From a checkpoint of a small audio-text matching model.
Model: 11.1M parameters, encoder activation silu, encoder depths [1, 1, 1], encoder widths [192, 288, 432], encoder rnn lstm, fusion encoder width 320, fusion encoder layers 8, fusion encoder norm rmsnorm, fusion encoder activation gelu.
Training: soap at rate 0.0026, 3500 steps, batches of 48.
Rows from block 2 of the fusion encoder of a small audio-text matching model, named by matrix and row number. Rows with one number belong to one neuron. Each number is 128 + 32 x the weight over its row's rms, rounded and kept within 0 to 255. All counts start at 0. Numbers have three digits each.
After each neuron's rows are labels from the 100 texts, of 14976, where the neuron reaches its highest value: "fires on" is the input token at the peak. Only what is clearly more common there than usual is listed. The data: chords played on synthesised instruments.
# fc1: MLP up (fusion_encoder.blocks.2.mlp.fc1.weight, 640x320), inputs 216-269
# fc2: MLP down (fusion_encoder.blocks.2.mlp.fc2.weight, 320x640, transposed), outputs 216-269

fc1.520:115168091057102118114120115137137148134157108101112088124155103040122133093097169120127106141084161082132135201136110145167198121106145148121176139132098098121145
fc2.520:171077120175181128116141106121163099133171121164117186197164110159166074193106111121072096149165152117137140168138177126154100164177109154092145097131154151125085
fires on: "quiet"

fc1.193:146178098115138102138155112134153091150129161137180102040115130174192107119139104129092122145061169123140144071157094131050140143107136059141129088162139139127152
fc2.193:035150145107090148068185108170166106132106178126152063145093141094150097133124120147098112125117140145135156083124150180128201154121083129124104134161132129167127
fires on: "noise"; "white"; "major"

fc1.167:107144098153169155090106163149102192096135142137152127092081122076108113157100145141132143138144141162131181159118099146174111144067116150091163165146114132079141
fc2.167:185189087156080122130177144176086135162128177144120110085134116147069063140155144137120123159142145109133130144141120120184123158164053101113166100191135164106132
fires on: ","; "7th"; "half"

fc1.305:124080068110188177103091164128107097143144145153089155163142127151130146125133068126127109129167119103124121114094130133066221186123078097151063128129085113121197
fc2.305:102170150126150067125132110131130111130164102110093120115134144062180141103183165142145137109131138184141103132187107129170121068147114111082183104122135109135093
fires on: "with"; "quiet"; "room"

fc1.545:146152152143094116104125067090196119147141153153110089115158176092153139088132120095154057146116142153115192164154159118149169127075132158132093137116148139127139
fc2.545:140095104107067102129174195080110150148111111129130116135168131121126115176135135170137188139129122148170111097171164201124123074180105159153195158141122141156101
fires on: "c"; "g"; "reverberant"; "d"

fc1.369:055233164172122167129088128129108099083116157111149166064092149149106202133107154151057123090055150106157159093098096116173154087064036090117156088102171192148168
fc2.369:148079138142122157113147104087099171124164140128147083149143126099070087138158137095162149143159157170122071172130179098189082180159189152152140147179111168165079
fires on: ","; "dominant"; "9th"

fc1.379:145125129051062107071124192123107170121099154136125092137145120143131162144113117136110120134101092062160111133139151074108125087106104146165105121125116103111184
fc2.379:168114128160110151115163104105114088163101129141133133128112093102189186073085115089139149129194177130103177144191100134161130161047140112104131111143112169124126
fires on: "block"

fc1.307:081144122115088156132169114109103115129168154100107061123150165158145122121156115120091157090174139152139172155050112114175199156044134141131113128123154130088071
fc2.307:160068118146059121152124091082121112119074165076165216090137129150153162119102150143054111128147135058109141165118166083141119091155180113144096043153142087129178
fires on: "dominant"

fc1.33:130126157145159148140172091087180142111113173144113147059158107091218094148111144127121118146164102165109133147150152087154129131136091068114132182188112147106121
fc2.33:123188099105055126121172159139144117140102132113150099128162171103072152140099130161025170114125177129184175083122100181122197164107094143129094144120124118121120
fires on: "noise"; "pad"; "chord"; "square"

fc1.171:113115138149038126115111133179137153123107155182148184118181096080125166089127132137081131119097159054191135113151139089096109181130121165095131158130150143110172
fc2.171:163137118090119134118145147177168063152128131107187163180119139129112066200126120170085201135146078201162129151128134127081132076151091104122110152200159119127099
fires on: "<end>"

fc1.224:115192131116122095165070113177173089104171113077169110138087164139149128132134069116120076131081103144133166187131065118120151102115103141126108120191140143108162
fc2.224:147077095130090124157121147123106140120114127118157077109122173066139071123110139086142136108108161136121142096108131136142126117130145109159151120093109144140098
fires on: "with"; "clipped"

fc1.480:141171130129164140109098159146193090158148131174157136122173106175180132199142153105187158115186096140167119142092134091100129123084086138123148125179104151077118
fc2.480:056113165104177109148181151139080077147074180030145145113077122155144143141148152176029153094119200105098158064154134127123150135142156125199070145162103166118126
fires on: "g"; "c"; "noise"; "a"

fc1.200:115131128142149102114129147175114126153059127139158124088133159143095160152141096130133090092128064170095148125104117092070169154084108073158105163141139085135122
fc2.200:058100152104069138189117147134111153097092148197132160070153083137242155109150141128119146118108124149149077058131189142176129113071116136170106182183129101117100
fires on: "with"; "<end>"; "white"

fc1.600:142181136136120165098079059183112146106226112133145148127121128076150079172129112164121099122146137102099148187128142104072150181078130151086145113129106139125087
fc2.600:171143145130115105130100131134107087108084135104102125153115077134082155156096135113199132128048111101099130107178093122114109100122109141192146117101141161081148
fires on: "harpsichord"; "chord"; "diminished"

fc1.347:140064140203079115113107119141173118146175147090168102164147173127099112156153109183123168139108099117178139058112173114138128122133152145087097096099122168153121
fc2.347:116083118108198110214147139125108121173142138177167094108160072141058111106125128161108152151155135087104079134080116104089074078124135093110138182188139120155147
fires on: "arpeggio"; "noise"; "reverberant"

fc1.191:180106166170117124126190127110113168085057128122142140069159165153145136066081096107144108094137110243152130118126133099069091160094084108134173149138064109147186
fc2.191:083124129155146163100143031125115130132113143147152089141151140130110102129160106114126160123115078121100116142186105140199139101095122083179082113145142115084165
fires on: "string"; "reverberant"

fc1.395:121062152132139114102057176049115199127098123100108114138101112147074131149115066089135128079144055237131154138133097136109139094071102107139135148160116062153178
fc2.395:137120120166186130164116121182113157106096135127112172128129206135135094150130094114121073152121140209131090134105112172096110119131151085113135127096134088073113
fires on: "clarinet"; "thin"; "string"; "horn"

fc1.62:175088124095131107135124174147102109128203151154153026089140179122124141105121063102066109163103130191149148097182118134086153117157156107092181121129132078165107
fc2.62:156138104139111122134147132141130172044117105099135102103133081134177157089108134117143091106125114082120141186084125120192149156190134158142124171091096079154167
fires on: "room"; "minor"; "with"

fc1.31:128098137135205135096110098102127095060133108101106166099160120140192091084095148116088101187138115104155132142082152124126135137067128161118144140142081113144167
fc2.31:121162142092161174171186136153072134226143107148161128059107161143172178128107126178184085158107143090129201154162129096118138055109067107126073125100132127063126
fires on: "like"; "half"; "thin"

fc1.56:132136158101148146103119112183122111105114161146142180132114085095089079078109163138156125083139103103115150077176119120059124130069143156139079241097150152090155
fc2.56:081093101150149088186070123121159134124174175128138108131106123101193179081141140075153187113131076176111153160114124096125099171125161102122134088142135120098138
fires on: "a"

fc1.354:131139129163158120180149070163090138111205116175085149099176127102122134134188166159093144112150175113057089132146081123119090107094124073133181122061084111100125
fc2.354:103094088140085108118153155136145181127121083165113077123105137096170184111142146142200115134111094191164150160127156073094108181172107104117103126135125151130143
fires on: "dominant"

fc1.590:144163116107155105131133097112126143133110106123115116140143102167079146160110137108061112123102129084140101095075137125111102113099171118132099059186147102102097
fc2.590:088095112125095139136122129117154147105143163116157044104094143180172160095182140104182065137133104199142098084141166152114099092109183105149118132095108146140144
fires on: "noise"; "like"; "block"; "diminished"

fc1.474:212110118137145130146100125153156111120083155194123085093167149065143115130127121107129064094111147164121111132144144182212051152167130070092127122082058108123151
fc2.474:135146084075106094127130156146128103158163085136114149173123123119204130154166149135131178131144118094095133116153149135071138132123123138172066115122153107101107
fires on: "with"; "reverberant"; "white"

fc1.175:163103112171147099152129037136154137141154128170111124111174068124103115094056132051165151110162156117121071105147103154099099175164137130113072166113147172181149
fc2.175:164130133097088145128088175155160113077111132098123118120089113131128153134154109167039105132095106142122129181111086131217100133142076139138226152186127147122152
fires on: "d"

fc1.48:146117122158153104079165153121125100109111116196197183067115169103117142110144131136101124104071086190159095128097099165138050140153132219082141122175151114108162
fc2.48:109141158087167169148112152112156134157123140139148076083085051073129138158127134112119086135149205156103119115225192140102144155105101140195151087141116127107102
fires on: "harpsichord"; "diminished"; "major"

fc1.363:085094157179123041078055120100096113158104086156141185175072097152172118192088138175157142133050139074094107178077184129134149099078150106123092134117155213098157
fc2.363:188110108144141156155145203132154150092161163116186113152116120089098099091156131096156171129148129142129112170129068157161122077168123114181135134108128165159128
fires on: "c"

fc1.565:175114099088112129121102129137082087096102143163208138173064108124186116124149121143139085161080120042111134067073173158101131117152146084093183158188131213119098
fc2.565:145138047148112145150189142104176135174165090090090125136148130133108164156103119142124142131159145099130090130149091111119121104123070152146080124109155123141119
fires on: "like"; "quiet"; "block"; "noise"

fc1.182:111157151113125148092150107086088102147161099152190167148115217141133100109120177054110104164179099141130154091187140139109141140140103133125147127119121159117199
fc2.182:175077208137144168081116059142162145136170059140140123194134136120076131114144160096172135103091131177102101100141132137119148129092078113107112076115105115115132
fires on: "<end>"; "dominant"

fc1.618:084125141146102102094125160170108081108157148180119169156122133143131141170093129083099081162156173114175051102094157128126097096130031138102102084169170069189141
fc2.618:120083166101147138133142170109121120148162121060140073105170202201043077090204157145150104139147088111127183079138122150179163177131178139092168162115103105150164
fires on: "c"; "e"; "f"; "g"

fc1.454:128116148099167122066136179129154136103114147160115132120165142156063150118172109062142158116160151102140129136136151110155099101111147186072172090133167193135116
fc2.454:158071090175138132101058096122094106188092044114115133030085105077198108106101112130150174149154115117131116111218132138165065193168194114059125136158161115149066
fires on: "clarinet"; "pad"; "square"; "horn"

fc1.438:170117138146056124096103061101144121151117118125111133178145090136072165121134163052108100162114181066138136117192118144120150170116169130100169141176149102190128
fc2.438:101130050121134118156188173127115125170121172087109091098113085089117096135189121145082142089083090140123087151136132120160138130077096129124105156080088132119143
fires on: "room"; "in"

fc1.601:152140114163148167176200176122094144087158185148097049112146118104095104149100103153133112185125106114070112147139167126138087085120141062104131134169141077125112
fc2.601:128136131096104135114144037128151101146132118097171165130136131107119134100188095173140152132125095107177137079092101148125149160144165142144084116097115145118156
fires on: "block"; "noise"; "harpsichord"; "plucked"

fc1.549:080116106134150153107123083142080073081131133117126164123116183152144125162127147156076112172162144092095158151159136102161111082132150132152119155160159166097114
fc2.549:101105127137142078165075186115059144138110145134116075113146049091101094116117130127161141135161100135130133078126098118110067162121069114120157133092103123152123
fires on: "vibraphone"; "pad"; "arpeggio"; "9th"

fc1.371:175114124173115214066032131109151133098175139086036101158141168168053140120130143087094134136164093113103078171123124141147089131204096188129174164107124093118163
fc2.371:060128182147173089117148161148172102166159173098164115110191150094100149139143156146115099136115115169117167122165138105086175145120072137104156140163142182102105
fires on: "like"; "e"; "f"; "d"

fc1.633:166138098159129101187086090082146132153150152128151130156165126042183079173122096158100147143156087138144121101143160057123136135134094125058097109137149108130144
fc2.633:062098112085104137167126126103150145139156223108165187106152123136127109087131102107116173127087182080089149111134152150109105103086060080131085179211127098158132
fires on: "vibraphone"; "section"; "noise"; "pad"

fc1.52:103080128212113079144110134128103116120103145097187108172084126149127130114120118144078111166077146127176138124112140047141129137099052141090177163080118131163148
fc2.52:119074118145186115075117132138139150159174039166127138119121038165139131095131128138131146119138097083123126096189098156166096115117161120200127035181141094137126
fires on: "noise"; "9th"; "down"

fc1.591:142142128087134119139045106192070123096170106138156113042160099178171180103121141104100120098101120077131115089075112146114140099050112101112111161145103148133129
fc2.591:170128114146135111144142182134103136126135129114101189062127156135126114125111161130137124153104076074123143135127153087108123150129143127204128139148114090131130
fires on: "room"

fc1.611:173114113129086066075111174096138126105113162173111084090153087111133107163157095135112094143213132105124178139144134137136105074138151138144203114109175140175088
fc2.611:201180097181172130127132069110133123095118126125128138136058110112110155100098110074150144115118117162135117086151136187123170161136128123115068126139164100082122
fires on: "down"; "sus4"; "block"; "7th"

fc1.540:150169122112093115174132066130142144101110122047119160064104109189137073116129155137184104176193135096107155106148114163060158084083160134131130145085059122111120
fc2.540:110139156128101127130115141137141138156174125175079053173145135094147172135113105116093183098081084172128049192117135162157127103168109111154181148133181088172129
fires on: "with"; "piano"; "thin"

fc1.394:106126132153139116201169108098213057114145126056101198141129144111133113112126086145097159124074120157100114121129098099158187143110129141112184193063140213132108
fc2.394:105094149099133125091101155139123133153102121135146108101089098202133160159111160098126127149203107167141095135150107157086150155118128169206092092188140098094090
fires on: ","; "#"

fc1.433:150142111086122070108109114125146214098155133189099093113162169115187141119166161117158100138107164095178136162136121093137153119096093205093125130090123081157110
fc2.433:181101138138129164124147111108048100121093106114141137138147112169081124090151132160100166139149204211098140093161165148131129108244127132140115179147127098114119
fires on: "a"; "electric"

fc1.482:138123154176150185148180201130200100100113126062136111105137121122157171148134116125077133094168130140113127126122077162150165071110121115122161172115120127154154
fc2.482:099115145164163140119118121104137097150151145108125116050110091169104111150105096130115116141154109181134150143154152107140112188157110119128166074151155163098128
fires on: "c"; "a"; "g"; "d"

fc1.636:089170132155087146140141143138144172137059113130097143048129114161101133200154164151112159156119137128150148115124107097135062128116084095112119084125080166132121
fc2.636:206107176166119131179127145143174150184113151160135152170109077125127086145177099167116162083147159111132107111088103121139136104115186168169099131134113147092107
fires on: "quiet"

fc1.368:163136154202142161072183137096150112069076118117115172181151078154050116126126096108077110095140082109114122109172118108151112142143091089086162156171142130125112
fc2.368:086142115150174167192139080125151103179141116084153114116112107136146140151103129101152118138069103155146157137144129162122102187146175129029086165121202157112140
fires on: "block"

fc1.279:159131152169107106137157114101161123132081180162143117116148060094155093104084134137127116127101113120158130112135113161090062131156152174127121151102114138111064
fc2.279:096144097116187093143101158111188189123129098138139160069111131059098125204072116079109103132129146182122129095155141159187088144092128175169100078124140116154131
fires on: "noise"

fc1.476:163080157125145094194072090121108115128102120157132072098119134165152142151127164114152103093063135117117094159100115143116093140073099100150147185207131170113117
fc2.476:100130124149103127073211152145153160191129104093143166161105138139188080100079109114103107121131183162101150074131140125151100151129085121078129127083093110164161
fires on: "with"; "major"; "arpeggio"; "vibraphone"

fc1.475:142102106147094145144152125172132114135163092133108139054153143147063196112130135114082153129150167137132132041117093134127099115087068062136119079164159165057030
fc2.475:117123155113144183121074132109104164089089125129130125208145113127158105100133142104140148144137166169167124237122179097134148178220182140159128147153136124166135
fires on: "<end>"; "dominant"; "organ"; "muffled"

fc1.2:101075124147125135113141125137125149092150144168080134118105083130081079176096158094130100116177072116130176106169080163213109166120078111154205153103131108125118
fc2.2:155132111150143128095138099140108122160182179137163159084130117077140183052145129124111098133109152185165133150109148166126168120125128133114127093141167126091128
fires on: "block"; "power"

fc1.108:145106118165162130159123099103163158121064106126079107139132121170071112098128121108058170104149095079096162188137117108144139152136185118127048109139114100110152
fc2.108:076156144129151181099087104132155146155096132141165110107143121116153185105140141116125056124083145156120105063112134160150088093170083121135086154166135111094163
fires on: "noise"; "like"

fc1.563:151142128169104066161134127134121163145121122112118220134089187149186122154156130138120126180083225107106116144070084085095089122057128084152130079145095139137151
fc2.563:065189134135130153112141143119187145149150102106133135157128093140212112127122098109132130162127119140115136168117086179135160142143116121113195091135077160124108
fires on: "clarinet"; "horn"; "lead"; "saw"

fc1.541:135145088165092108139192136139091137100082066171120141194115157071159125102145138107122152168134096205135110191181112111096151114110096133119072119114085124164158
fc2.541:074086090101152122084118149100176156128132166156133096058081086127113132162127151128110088141123102104195046189134163103081150079153133159152108153137115118154144
fires on: "d"; "c"

fc1.446:098132125153119150109100163118049168072167099195134107134100181145146141197157169079193141142164099130104115083120173157113149095066137140164141116135121101156145
fc2.446:106146120135149107185170142094156132142068141100163122186136110124161156172136118124176153136163083173127147061150137104111105156148138139162130117143082129110118
fires on: "dominant"; "pink"

fc1.249:147115109112086112106180108168128067080060162120090114091144165130155114141146138120110134124120103089181114126125136161084147082109130091114171107135170155157173
fc2.249:115091168140082132196097110081123127063123114157170069148094041160152122121165129109147136104181159120143165182177165111067135121164070146058143126152123101107140
fires on: "c"; "a"

fc1.330:068165138084130125153174058080153152128162147139131118078116104130171115159167163106074116131145134140143158117098143109180106122101183119108098100149159120072119
fc2.330:082155124132062147157173124083145081162116136171109179112116116122121169136107149185151156133076072173133158114108120146114164167039031113117101159121121144123116
fires on: "vibraphone"; "pad"

fc1.453:084101139103101142050141105118117116071159151138163150109129078118210171105162100105165163150141101157113155122122140136201126185139136190142104129149125109112134
fc2.453:153066080139103134128115030149130132142138128100142141179128210097049158099087146110154111130116084128109191123152114137118144107149076128157123157115150116116099
fires on: "dominant"

fc1.278:168192163111145101140087142156195137096100165092102077143095081108130066057173107100101162119120100091121122142165121177119123111180202160101107167139131081185097
fc2.278:106098093085132165134132096133156097092119140152101103118100152169086154171112148152190087113135138117157177072174206159137135145121096128139150105124132190058162
fires on: "noise"; "pink"; "like"; "block"

fc1.172:161113115114150150071171117120108102139131124107139136068110169114133130130122079136178193151143073156127101114087171107076132157150117115096062154137098084164122
fc2.172:159106130107113089026125107141129115090144149155107139149145169112106120171161141104120088106135159127186100165089120110159174125173112140099206139053127177190121
fires on: "dominant"

fc1.85:124121152148089081142150091176095172080109187101084127075158110138109125093125127139137079134160096167071139147088126158148122146149160118081097085128125132086106
fc2.85:048117056150156135126114155112148120118102082147114128171145138142112150217136135142114122130065155162156155144136163123172122084109137103153112143140146154087116
fires on: ","; "<end>"; "dominant"

fc1.539:141161165153128126112108141141115181120123092182146210127113173125172154135090103116162117126055143123133105184178113088064084084103160089175165117092094110149129
fc2.539:117119154135068122096129099103147094166101232119185130155125133118093106109151133136161121129149154088109144182140145137114138160206060117097099145114125201105129
fires on: "clarinet"; "square"

fc1.234:140160153174159113200164112138115150091138119121128064071149134082178074140058092107092132115099118110157148159085105096088157183108121107135090100073086127125208
fc2.234:126116130106103173156122127094165138166137113125165135185139071054117149111193121153076120106127126160047183153190120135132109096106057107120123180209152102116115
fires on: "with"

fc1.605:126168083107106056186094137115229173134133095089135075196153160154168130094084088114163144128113158150132115109115141129119136105162167117165162150160143158151163
fc2.605:122119178116044155132117166157124131150116124149128135157153116154157114213125094171126091116090139107106083102083139131116123160068148119086107096157107113128149
fires on: "c"; "quiet"; "g"

fc1.79:101139081109176135135062116098161110106120140120105069178131078032163122116072133146161160120168113121140107105142116130136105152091186166109143139111177165177118
fc2.79:139154128121120171094139059139138132142159123116134122194130153184062089143150121100139127151126070083158132117142150154137132113190090108077055131113104093110162
fires on: "g"; "f"; "c"; "d"

fc1.566:144113088224095147146138119112108125064147133167083131102119088120123126139136089123169153103138144106110122226099157113110083084061083121033122090131125097143087
fc2.566:124163151114230136122169113126096110149150095174131130205125140113061078093096130160138037120126090125150056135121120125149162085159135134198142112152102129042132
fires on: ","; "-"; "noise"

fc1.532:089106169101115136153194104110142157118096162185146144143097070081127146104115107201108134103128161135059136114181165155186078134120090101111090148113065107146115
fc2.532:073113112140144145086153131141146121145132167100134110113116155152116089100129119164122147122080082143128086136143124096164146122086104173137143127125121121106158
fires on: "hum"; "white"; "with"; "mains"

fc1.300:110120094131118102127063172154084154189151126128145139109086125101152140071099030159195125204156117146180205145125171098154099119142093101116129096132128102164151
fc2.300:109121171130106196080140089129148122068153155085130131146124139123148090162160149081146100114124068063138176082123114157140123123169150116112163198130181151134125
fires on: "up"; "7th"

fc1.54:140131033130139195112130154089151113108035161175093160051156111153096141066120120113090097115117127090142141128146151163110144130121102151104152131126083143102090
fc2.54:112086107137132069109131122140139187144148123074149149179140112124179141188126120139136107114141156170087084083146118126145156191165185095139082063119094120191126
fires on: "a"; "thin"; "like"

fc1.8:162121102139095131171092171139144161083141165086141160130121103072099146153129109121119164095082198093113159146099127145063131124070093109080107125132107119101124
fc2.8:239121149139143155137114091107102071139125141182109128122119090174146103166123130121128141145137140124089155180130155116193061163139167125098131109160141098084141
fires on: "down"; "with"; "noise"; "arpeggio"

fc1.312:156117134135153107166101155146150152125115183138120121136131102168137120199124092124137066159126088112155157072085160121104126150098143123111085063116121096145139
fc2.312:141086161147140124100157154141135102146160098147128123077125118147214123146115114122160159087111132094146135127104095122107117144124120123120157116100085130147118
fires on: "a"

fc1.513:097129155097126119138125163139204167127139155182125159089151157063149107076160142186121159156149200075157097157171143098141101178113070164094086110160096122133097
fc2.513:086143086108146138143148105138119084171177120117136109202115114113151151117119127118100155125130125056133103099112158135163150156173161165203150179145132139105121
fires on: "g"; "b"

fc1.51:151148125157091121140130183155118133062191145174179143102157166102136168145116149086132110083162158095161144133097085139112129081121101123087152103134087136149128
fc2.51:154123166109151134175133151105137145162078131106100117209107179102076143173107133063139114148084123120127138178138160114113143179087126145160102109097172096148096
fires on: "room"

fc1.552:146065117193103096181099153113061123146124167128120092142151161157227157147143107109182125188113109121132139087099093140122092166157089142116137134128129068116109
fc2.552:102123078134112074159114065110132111061127144091121151165142078139059144168168145135155192174108127148112149156117120125106159143100197133125159176162126135130151
fires on: ","; "noise"

fc1.154:120137158102135145156129137090131147106176151146127141108118172134139122124209126096101077107165125088104148119066129106078156172154115098149140108094104149139100
fc2.154:157120101158119083173189157101141124167107183113108103116149060105088117114142135100120193121098134235132154104142143133114092108102126133122138185142076118147136
fires on: "room"; "vibraphone"

fc1.210:103127117078083105103114170120104141104132163115121164064130135075167147176171077163110113181138179155156151094110157127108147091136126146116063115120176146155113
fc2.210:128186160106158128087153160111116108120173153142177094077151136091143094109122131116134000121097155135161075168192064106098103149174119132150155171090174109101213
fires on: "dominant"

fc1.436:130134101112135091118157141098100179129154073131075139180158130113107085107159116134128154152102152147126103152112158136102123140115070087069125133139149126169109
fc2.436:114141083115103160096120077109074083114092164105102103070134153157093109118110138125121154128129090104158094115156158153091120197120075155217097137069163139124121
fires on: "room"; "in"

fc1.241:102110131128140114133084091102122135119170060066139155139114208127121097185111115143055142152094141111130167121141113063124095104107191113146090125094120115160169
fc2.241:111168122138167181139172098125169146093062110158146138164038135114169136111162118098154140097171138182144066121141119117160110091083087133100156113158118142050139
fires on: "g"; "c"; "b"

fc1.269:175073105101101125143114090105085127106150151153105108078138133101147165115134104112128132081098151087118178122134128147055096124167171110103136144168104103124087
fc2.269:092136155136138142125111132108110157103145113121153176138111073133109168133127171170115079139105153125128078160104106162144181138150066126115078136068133081174148
fires on: "room"; "quiet"; "a"

fc1.267:129123119203180059087104122139108085156144160102119201150141184154148147135104163130157093109149106102111079083109129144091117153151130161128162113122145157124135
fc2.267:090044115061120154079134080137122136124126102129102047142088099084070125144156137176096145137201147086171168050171155125096195110085099120034154112104092145116115
fires on: ","; "dominant"

fc1.437:059123123131188143103100122107183147200134111163130126163155116063112146113101140118140123131151129167191163150115090095092169137069174135138111176143134162137118
fc2.437:183130121122140134141174089095169152150150198151133174167077128129133084119158092152146062125135101090099142127143121155131093138118063127085166102158086097149117
fires on: "arpeggio"; "white"; "hum"; "organ"

fc1.26:124123171127130097150109148138124098145166082115123102077181101115159132113154123110121167146171123211139155140106146126127090114135134088185085108077105187096101
fc2.26:144140133112116118163171169130095146115141084186101152113109109138086146114048163157121118103168082128139194125170175112134137143102182145144144092111157139072131
fires on: "dominant"

fc1.83:129142164124174069118117139122092122132144116121099104179183131114091157123147111152143104155100146120134167144155115099104148148137101075101098149079135132090061
fc2.83:116188072105172122122147151126136139223122165130102145141140160156166110155115136102131081137125144157188086072098100090154143155176185147107121097182128149120144
fires on: "9th"; "-"; "thin"; "harpsichord"

fc1.107:162149128146174137085159117132205171107134130101066097181175167141141129109144152146083144135163161076109100120140172153135160180145059147121081124165193109131137
fc2.107:160096167116135182123151123102116116123118102099122159102100069102140147126178101132148117113177114176141132135106109163125073165083140131044121141077114171171136
fires on: "arpeggio"; "pink"; "noise"; "7th"

fc1.198:174088109179072147139111104088174187092111167196085092158115149119089123074131174101194116138134177100152124166130133074186147100150114101131217157108049135139113
fc2.198:125129100139197101117126107111136085174135091086188105148131146135066109150152121139123103121101084176141026084108139123091085149145232118165072021109091086087115
fires on: "g"; "reverberant"; "like"; "b"

fc1.533:141152148141144090101111211153121093145192149134147100161145095133099086107156129154067105144137170149087060216151133118151083117141097197122138153169129115160102
fc2.533:116115090073148106101110081124175130125136113122106179095132114081111182199131134139184124135128143145147115026132193133176190164098173163143161175139142124072154
fires on: "g"; "c"; "a"; "e"

fc1.119:127126170189155081143161139187116100092154137159090093072109135144185089127125109164095105126140141169143114103141128171147109120132053110102147071142108188155163
fc2.119:162170121168159124121145140109113137127102098109142191134099179141101153097133116145197038136133066070135126132146096144197105171155186153126115136105081088160090
fires on: "half"; "#"; "diminished"; "major"

fc1.126:133093112117143134129065111136145136168095096118119124202196113116091114058107170117145128162138161206162157087091123105095099122162153093163086146188186155142132
fc2.126:169147117092079143082127180121109143107136150136088147066111160171170127213136081168107192142097077102087118130116171149121140140161084129067104145050114082115140
fires on: "c"; "reverberant"; "g"; "a"